{
  "text_encoder_fused_qkv": true,
  "text_encoder_bias": "none",
  "text_encoder_inner_norm": false,
  "beta2": 0.95,
  "eps": 1e-08,
  "warmup_steps": 290
}
Rows from block 7 of the image encoder of a small contrastive image-text model, named by matrix and row number. Rows with one number within an expert belong to one neuron, the router's apart. Each number is 128 + 24 x the weight over its row's rms, rounded and kept within 0 to 255. All counts start at 0. Numbers have three digits each.
After each expert's rows are labels from the 100 images, of 14848, where the router gives the expert most weight on average: "top examples" is what is common among them. Only what is clearly more common there than usual is listed. The data: numbers of one to four digits printed on busy colour backdrops.
# router: router (encoder.blocks.7.mlp.router.weight, 32x256), inputs 0-127
# gate: expert gate (encoder.blocks.7.mlp.gate, 32x128x256), inputs 0-127
# up: expert up (encoder.blocks.7.mlp.up, 32x128x256), inputs 0-127
# down: expert down (encoder.blocks.7.mlp.down, 32x256x128, transposed), outputs 0-127

# expert 28
router.28:122139127153164215136107139141111112138128133126111119135131100155144137139122153116133078105160160183167139123143118124140134112144083121142123132152115130133138140118072137096093107139147115158151133111147102137115115139132120147152132133155143115120107149118144127121111102176152170150174160142152109116107109111113121113103094148171112130088141124109138116126052134133153105125095
gate.3:143119143146104140125080132146126133168146154109117084155113131126117155109101128144080108116107113151121119150134157130159171109132190120148153145085127130138120106163122116166196117162110107102113185159123169136080147147182127102147139059132109130094154080114116145141166114065134133110118178153104110134131150154122099132136103100126138135110115115170124143139145124114151113132130
up.3:109096109148112126112086130133160162139135162142170150134117096134144144155112124129127130099121136131111132123133140079134135130161158138103134162096129141116125135154136193139133135132104129150120118112127153086151120115129142090120105138108152099142145137181124111167127117127114153091131116139099169093102121086121101103109109106114125118099153196116091171127133140163107170122111
down.3:111143135109159102161108121071103095107139146149124086135142121121131155096103160127124116106105120160150118150123131143094124162123108121150113128159128117165163158136132128151063109137123088115173110145134088134128154100118140144126129159176142097105121180128116126085109106147103122128158146151173103131133094088094125162143090143128129159129174092106149140138105138118104129118145
top examples: length: one; the digit 7; last digit: 7; orange ink

# expert 11
router.11:091100138153079090172134154133120134093146137141150117119117142169169124140126136108073114114149175145115153111127124146117091098145127084104154134122100144131093147128158149128146159137131156149105132158079150134144132177157140114129093097084113128165171146143144081151161101107147155124152079116111130098131156128127113125105169085102125099116141145100119118140115154120145155122089
gate.0:107108104094120174130125127104139122133129131131121105103095085137153124147180143134110118133127162157141130158138124116119112115108108123081095137152131118173134182114117121104103127098085113112111096114146104134143107108124155106127100134118191077110119118152106137114120107162147128116147086137130131146127127087129118100162126120150147119085123118117104122145083104167090114093093
up.0:113092117103080167119126148126129121113109096126152108139130101140181127127173123105114129152122138114125139163170148125129113113120132151063113158140141152164117133118123143138100159100092124158110080119146078143183127145088102137137164132139155098159093079156114135115096121144206121136143119150140149149106150126134140111136126119120189094099144134122121109113071085165113161115105
down.0:107149125140102116151127133156160143105149137172169112105167107122138071137136148129112143114141144123101161075150077148094125119084117093093140120150096137084128108114093150106141094120139142153079105159121153148129151139140137094142091119098116152135145129125131072113155132102150115144112122118122094124168160174132107170122129109109122139146155130126142115103127167119146156106117
top examples: length: one; first digit: 8; last digit: 8

# expert 8
router.8:124068094144124183149139139142170088107119126107127121142133101121145158138144126128129126126169162120159141160113059128121138094109083133101115145149123139149092132121164113136123174112126121183114102114115088151162122152093140129139156153131136078174088111105109121137095150122163138141172098132118121114128135121097135113135123135132151098081133151086115136107073131135153126142075
gate.0:136127119088153142109113153065132122102134117122141124160126159100137143136142118093121106162119126112146181184111140144125116134122128196107088144145152110151121165127116118152130100109123150124136139134154114126143141114116118136082149147188141146077114113128104155077129146158141119124079105111124149149119129097113142139168176076142124148145158116126142085158138090109112117099162
up.0:117137114144152123162108106170149104128103118154108132093134131132102116137102167167145139109118139144106082084118143148108096113139122057148138094126135160111173099104118153102101143144147080137157125106145164110106121143182138094136113125084111119137136173145166088180119137128098164125162145142149088101156132102152162090093097184155137148114132114156095133132118165159139109125127
down.0:120130098138139171176140084159099121118110162122114126152111117115112150096099096164114081111147125167150124147112127138091133120083137111123133123146143120143099153113136088107116140151127117158090133145115149143094123128133131135174153131130150138109139171086138109128146125124116115142151135139133098111131186126146125118139132128148147129125127089132157109138134142105124080100133
top examples: length: two

# expert 14
router.14:142138128168092140141154114169122127137149146142158137129163109158136099135142128142087134116166175140124150087160077122136130124148094083097144130136097154085117095147107155097116112096106149140095114170111098140146119184114164151156132132083137110180113115107123085156145112119136111126156138101119109096115140170097093113070119153096142099137139166114084163111110155129158156149086
gate.0:141099099095154129159106109112185097086118104140161107158152139108109157149149181143129097143095144122145133136124159166081066117115137148141136144143134166148152146084140131119154147129190153166137159136118169116115139149158092103102132117184136132110147138144104106115138139136114143104119103089137155141125114098116155100150177121178132116085132126162121110146155119109114113095164
up.0:105143131101131085142120144112073107138131127120092148120107125117117050095154143151151122128105104132112134151145132084117132134146119108154112139144123103128144116113167153152070159101131079116144152080175100146122088126135116123104088116135164113149129170130156135125111110173097135125152128154160096115169109087128170086127097117163113158168102103090142116111140134168126141150133
down.0:091154105133136112098136136086131136152158114155109130128107130121102106127173121123138134142155140149095146181129152083133142151147111143146134171155067090154132124133128134160134107111064115119151135139147108128163094077126146143099106147175131101130118096124171167103132087158121137058111111154159105187135104092130133127129125107129118175147133156101164127139156084135099158150125
top examples: first digit: 0

# expert 2
router.2:125100141162087116105149140135110129139145123090119114154116151154135120151164107136081122164151172106119148130134131117167153090123159137118152165120102085142096134171143102171178133109099160115101131175108131166161107150161146145133128109112109125122169079082110160114149112104129099098115100095104140165143149152112108131133145110092098124116109138112115120153145107115119161165104
gate.0:096112111127138089112111136065102140121117097107121106144110162136116105154161138122098123143091121100101139165138164115129122104135155141139135163110139097159165182137144120163135115123116129098142150141110167108159119124188110110067136099134150139107163110118137147103151145126098117083088083106110136148161151093133142131140159089127089161149111121128110110160174108142082139152174
up.0:097133130153091094086130128099087142156139105100128121128114158151109101159170123136081107146133138107116140147164162094172128125127170158113155164111100083146109152160137122154165106109091152089112146168110156141139101133160123141097139100125157154119176079105123143105151129110114110086089115109119133151150149125125094144113152094088088139156106149115126150174156096139113172158143
down.0:186140130112115192099158128127067181153134147095103168152118113112147106095132100091137141162157089115136154172142130094189172124153119158110113161128150088125114123152084110144145102122101107124103084165120115133122120111109161133141141142130129136109121101101078184118129113119154101135096150156119158168104132169159105115162119115112129127149106131138140118117146095127145123129138
top examples: length: two; the digit 8; last digit: 8; first digit: 8

# expert 23
router.23:110125127133164139149093154094099100119154155124149078165151161163145155114130135137119080124120108134172102153144144135122149130101153123117164132113151119140114160139145105104157146135100111135123142113131115158132133126131109170151181096166196127107108132123105125093152098108151116106170146107169110135133152116096084134144143117122131154115141101141142133167106117116111088101154
gate.0:140127095155119143110147138121095165116074128136101107103121139107177090140152159098126146135139111108115130122168115128136131149159150118143116137168119148104096131113090110136134110122139145126123093169104132113117118122166137127128111121088143161163153108124119151109120099131112132120109147157137154158078113136177138088134122072158155090127116121152134078137146109133109145109147
up.0:125110174126142114127096161107137125157178165141129090156169136151130156106112154129072089124108119172142128123108168146167165105127138114121145151062142123150134155158146126134137153148112120091166184086157174148144132120128133142129130091146138105083153128159098121135148117097127109105147152095120126118154133087086087144147139108118078174123156121110110148133096148149128086091145
down.0:094119148136106088111152117090073122107140159150122107125128141125127117125171155086125083132137132155127133168134132113144086164153118153118116131154100098133137141105100152118100123111140111104113130137089073166127095127115144160122117114199169102129137119131150156086119064159139150097152107150164122158101068123110116137137106133119085165117146122111125126157115116164099143113136
top examples: length: four; the digit 8

# expert 30
router.30:128131097142144178126156162101150100108101132121122142143170129138149134124158105135178088154151115103178165112095112132136147122121115152098099098150178111118108149115113122078124128096128140164143111113151112142132101114102141167121112167152130103149073150133096143094090119127148121155163112122148116128127139123106144123139119152120155128120132097112182109116102126122137130127116
gate.0:134152129128112149075092100143144121145135149174120150148130085124157131121106143121092124077118120185093143112141134128103106161143157124109128142137161120119142104102100141130112132158123105102114127166134172166095136116120113128171110137101070126146129136127132105177105137139165075140136141155103140088128128112145117086112088101123120151159113164123110173109131151180142152129123
up.0:128166118161151128112115133128158153158098082133118122085166152133094164163125154120167126136098120119164149086090120151151120140116148162135104077112162151085109082171141144107161088110093174123165137089139146119107123149115103117116101128128111176140073089173116150134102150117109138155113134099107123128152142118127146150123112149098144148171150129143127134116163120111161125155131
down.0:097137102155162128145100104112188079105132143163100122094107115100143135146100111123124137131114097133114125175100118103100107119164127093163145114150131109157150113100159143142113128175106096116141124125129122097141134088145129086105073102131097142140123146130127117159142153161110134103134087150139121124152097086099117122123096109145144134135153131091140107151161134143139169160120
top examples: on a plate; length: one; first digit: 7; last digit: 7

# expert 24
router.24:152143124128157086160132139158164153104107105113148135136137166143102125141125126158127132152139138099106109106103137167096115109106152112174129142086130160112113136120147150110137116162183161130140146111100169101103142122137097114108142116118096156108155165133139106145136166092094135140087130090100126128159133121159171156122168126128090098138128097168144092118159151092142110115166
gate.0:147107154109093161116146078146117127146163118137126111120141114108113133083130102159156128095127183150137102130182091116120156129104113110096160126139122144166119101106145080111127178108130112153118117137142119130128140130099119170191181127123122099147101114131104108145120168133157094143168168151152119114099143164107121130135101182144157093080081153138098154117067109162132096123108
up.0:117136098172084131144108156131102171141134104106152145097104141168152164150116100115097132169169129139132151113178099144169138111096143114127146094105085148125095129135103118107144116129102127119133124156122115096127145101138143136151135096112167168145140128170121126139138119086122150192117137116117103137097165157136100143102149127105130122121136120138143111147102111101131128104114
down.0:134167124169145090131150111142131114119138132102088121174100144149072178133087072139171133129120111099168113155130140090137140125137149145149170122118113095155126151122158087135139142183139118137125125137114132117146135121159116116133132127173119156112134143083140137132157163116091105086141118139140094127121100137099143148107131150125091136160141102136163141161160148088125135169162
top examples: on a plate; length: four

# expert 1
router.1:120144132158112162149141157137164107078136103118175096093155159170155132150141160108163145149133160123126142093102103159125095095133087106140115091134085133118145101121098122118071107133129134131144082171146115129164120140109152105115123154131098122145133162125118120107155091141112163103119089104139113143090076135103118156121150132114133144119164151134147092169112134096142137118108
gate.0:143064138106132103113124139094107103118140092133112109135105121145148147142131137082097082138123128144160165141102116125151127140113121170105121137124135100141079152141189152154146148116130141122113119106128102150141131134114117145100130146144114108116107118121089160111103136115192118137167086111120132164145130064115127138151145103131153140122137128063123157119115110169154126097117
up.0:100093095120095151117116132122117104147152119158155098135114098162131102152159140125116101126111112142144138119132161115156124145141124161082121160138108140108117119165120200127118113116095131128131135088130133138149109145115109136107106075157158057127100110137184143124144102149164153127156129120154148111167107106107104102105107120113130173134131173082115162129112139173162140134103
down.0:102110138132106179148088126151170156120093092137158118120112132118174150153141126135092170137140138107124141131140118144130113095123145113077154110129158117137143112103122092119130120132100085157125146171152126120131146183156100117145176095126107118154102106106152144158163128125115134110114142144109126137137159143132142125106106124165175159095098126200125091157102096123125136136097
top examples: length: one; first digit: 1; last digit: 1

# expert 17
router.17:179135115116136172154164124137101138103102113119105179138149149120150129093115117123123148152131137123159149083172110138132126138158133132096105100173141161133145153104105083084121107117165108121140108165165105106133131147134128158131153158121125159133104155139093150134108141132132074180135162150137161148093147158135139099140120133142144112112081112143129095117098103105135145137160
gate.3:135101124075107114160128115136164149106125161167151148145142093127163134091082091132109166081090144131124147111160123125070118176122114144078155130141149145142125165096140126110099143123146140146113121162138110109166162120124098125152114148137104133139119162165116084168148157124153085159135131117098176098096133128145144118138143104131160094122144158117126151114121154109104130098133
up.3:093132137144153116107105159101110117159141118114093099115104149140093121157152149130156099148133091114107099166088159126173142091111138115185097135104115101109136106166124146164149105136102093093148129070115163120089087125116142095103110102123130093111124104122169149105122125140104182094111111130149102136174114115111147151114119145109098162148140109116147126128174127149150126164115
down.3:126173115135127130110141131114106136155126170131093165119133124145070083146130139151175103123130090113124126151133104102169110133150123139160134159164087117110141154152123149144110132151151126107123099102103143129095071084122147134109073142119146135145160169115156127134136130153089126129149132121216105124162093109137135105111103151126081130155127111100159131112153123115127166138122
top examples: length: one; on a plate; last digit: 7

# expert 20
router.20:147111155156144172166130170117101148147153156116140112139155146172113117110148153115141097141139153125159161102131134158159145131127087127159119135098100138108094143152092139111119115094140141140117121100118111139178094130093136145113148134129164113111124169152117133088111099123169133125156117087149120137097136154091104172150164144105090101060173126096128124109102128090140102113136
gate.3:110119127126134136123100099085096109120135143194120138156107082122166137130118111110100131099093136122108151166094142081101124155180147113093145137146169084159175144121130122182120100156089106124120099149163129118108121154168134113158086090136148125123141117098122116135145119151104102082116128162146149090112121114117104106132105079135128165164106134130134162148164133171129135137142
up.3:163135175059143130143101138101103126107118123157157127134162144101147083102120156133147131129114091146085131128167165128100138145157111118135121149128185144132159135122134117142151132128162120148150143143123110128132129154124115134113170081167137143104119129131112120114116129146105099090100152108178164133122102096192130125136147108146143117148115109168120112152125105127130087137156
down.3:119149153093113151080163088133143146109144167128163141132128100128151093119116114109163174110147112100147127160127151102138104173123094153133125117106141145104137106122150145168091129135163128134112125150139096175142119124077137089110096161160106097139138143143132121111118138154118125093130109137116148104101092162102108129148114127152141109105123167138134166136108144121138129105142
top examples: first digit: 1; last digit: 1

# expert 21
router.21:140150143149089142134130099160120141138162153118170123128105091155079163143115151140137111119125174159139114124130136101154125112161113098100157126111092150130132094153112146132109150125113134153087092125118135144132100139095171122151140141092130086129107111117159096134146118144149166082152106134162112109109118159093091148094115186115121117105150169115099159121100154141135109139081
gate.0:121136108132136145165153139120125145112097132092128163139103152147134137127119084100142156116138082085142146146108137113108157099089139122106136110112173097113096137104080126100108107121117122138134088137132119107157157091113120093140096162122119157116147166122156105136159168124138126166103093131113136111106163142134128145113153149119151148158127100128188116148133129101118163128112
up.0:143159090126124129125117115134169154145144143120158160121114110130093146158091111112092138113127136129110183114106105113150162135129144113094137107116113117086082085148130148128138087115087187107094089153129125157162127122124148092120073158081119153132126132125115112135173147100142128132109097096115151127106160156124078143130164107077138132163170151092126155095163136099146147135096
down.0:123164128137118133135151124147145131137131130151162170114171104156074099139125082132186164086121112123137112121123112119103160138095115124144186138105160159097112095121107157073121126167120158123098098120117155084132100093107106140155115160100118114166120138142157070162152176111132120128131120107120098076125117153159147148071140162120108132163152141153116143099137159113155142147089
top examples: the digit 0; grey ink; last digit: 0

# expert 7
router.7:135139149178096160138175126141127116119160174115132155150124108167133126118121096108107121127183155121154146130117079092139166102120132107116156111156108110147109128130130128141119145130107128131086092174117091158147132145111186126147106153126114108154135135060104109110152109136136105124169110119134108130113123160067076152127121131086118107111143138096140153124087139115131174152084
gate.0:122146119108166091141124125117143151127107136153109116135113146141099123137107125132167137119104071102114128146130139140102130160091137151142139122105128131106119147113121159112131119161159150125135148083124154089119103086141082106106110114138105160099138163151164096143147173104102122157123127096142109097165116099141156148119145139132074167166137094140164131108172153109132131130154
up.0:112104114140144141118117141125149109140126079087159114099133144108126163138182166146133118171101141141128109141114177147183110071119102138128105144112144156142143123145125114098122132107125108132138129106137140123117117146102131151131170116139163117118106107142156170127100124126132196098121158157093111187110119130134166109119156146153188122100116140173101091144080075130108082105142
down.0:144143096160118158116148174118164155113136148109140107098126136146151101107167122129151153145147126136122130125154098179140164133102138131156119137154121152086095093169114113089160123083125169144130124135103123142115143105099125170138120117098148133130134098138114151090087090097142110178115156104134141152123115158145123134145140132106129115109136132143112117095121139098138112091103
top examples: length: two; last digit: 0

# expert 13
router.13:099069096134132106137069160098130106143086105142123110116111146160128152168121174102098108121101127121132173085099143139122085123165144106122119098117138150113130157141159165147159086123108127120141152099138148085152115180166119116089119092117134128162116128160134120142128149103123147113139084105134111102162170088133157100108140097102116144140136147109084129129147144165162143140145
gate.0:132114078143125161103104115120121118161130130134076115135113088139113179119104123151136101118097150125163132122184129091157149142148156148125140134123096133174103158160168115132165104139101113138102127110132099130164119132147126137183151106157194121149103102120111149143136123123144107103172150163137127121129151113127126086117102156126119107072109144102116154151125128135147119138157
up.0:134079094123130117115102104132099110138110150125072105143102117133099155111093139158109127115097122137131134097146174137141145122146159107119145125093152137149141147132177117135164138144125102117124173114145154135126144174170136119134150088134156103138121118117139136141097146113131107111156157169139093120144170134116121127131101127124132132122101140103094145122138122154156099137135
down.0:146121165125120120110109113151115130196185093116116098117168121144117101123140184134158134106109158162121092107115146132159167107152133097126112127129123128103120087140119127136139136127112101093134146119133127132105122160131173131140142114131103134124101093088133144121112114118141137131147196137150121126162097130071115123144111174140111167131125155120090168102110117148164132139098
top examples: length: one; the digit 2; first digit: 2; last digit: 2

# expert 27
router.27:088103130120102171103138144105118125162110118131112137106128114150144084177180148110129121129136135127130154132114103115157112121131090149085095162149149090124141145149082170131108120082109115118126113107148086114175084132105143137092137156118129083148090105135139123122105137161149153113128094145134139131139114091129139111141100158133137131144139151072104131109088115197129144139107
gate.0:130108113110181167167127165128137115095088143148138157150145130153145106129106141122131120105107100117150166100108119141092114130144107135120108107095146140113133162092090126130110124125161148165143163107159130095186144144116090079100106145142086122156114186160129085134158122135149126149147097113098160097090119124155138121111139128129105119095167125126145122119120158112175129097149
up.0:123071150126112160123145130151158108132113122151133118123121100133147116151160190135163127122062136113108130101082110141144140108100085125115106112146133127120160096121095166149107148124137124152132107092153112157129104145127144129112099136112034079134108118147163148114090127139165169140148089135147112115153099131137154124130109166141109145084133120126128133096134142153181111128094
down.0:101132086167150116109136150128149105186107118086083161121098131163072149126115134094144121128096082109142166107075122131166112087143109118154110079123151085110110129157162150148144119163102150072156115102140135118136111131105132100091085115121149138130113123114129139123111168125115160134133126142119116108146121118088134131134094128096076151163137121102113119115145132137169146169105
top examples: length: one

# expert 25
router.25:109111119113137098139125135097095100102089098116119132113126157130094143173129172085156111150116135103149152097074126161103081144123156148122121076161139129097090146126102128123150110109167140139115151117094116089145107130125115129079143149160134149128140133098158127098142141152143138159141104123148111151164156101124161147114149120113116165136153085107152115154122136119128168155151
gate.0:100140133130106106076145130095112120114102084107111174092136145120136113180176165099164118167103130097135174116107134115162074132145161152094119111179121122129123159158098117129149099108139157120113108141119116093162087140132120155092142147154149156146137084107143174095124146138150145103110090124148137166141115114150159132127138137110116159146096124104136100153129090150126161159135
up.0:085142137138108101090144128092101120104105073100120137090138166145120101178180166120161109173103135102143160119115142120145068124138161165099126106159124123123123145155103105122152099097140160124112130133100111102156087136134117172084154136156146156126139079114141165093139147124148147098113092104169120157153122112127158141137149131097123156145113118111131112169123096150113152140147
down.0:119153126121156133134154137132123139097140149116096193138101150120135126122102120123173115127135105122153138154123122115111094116152131130135127131125108115129137167085109131112112131160173107112136150122157131098137117091130133117120098156154114156149142182128126104127132141154098132164149098115127133127130105113135129134121130133151114149146131092130182095138118118116122166158137
top examples: on a plate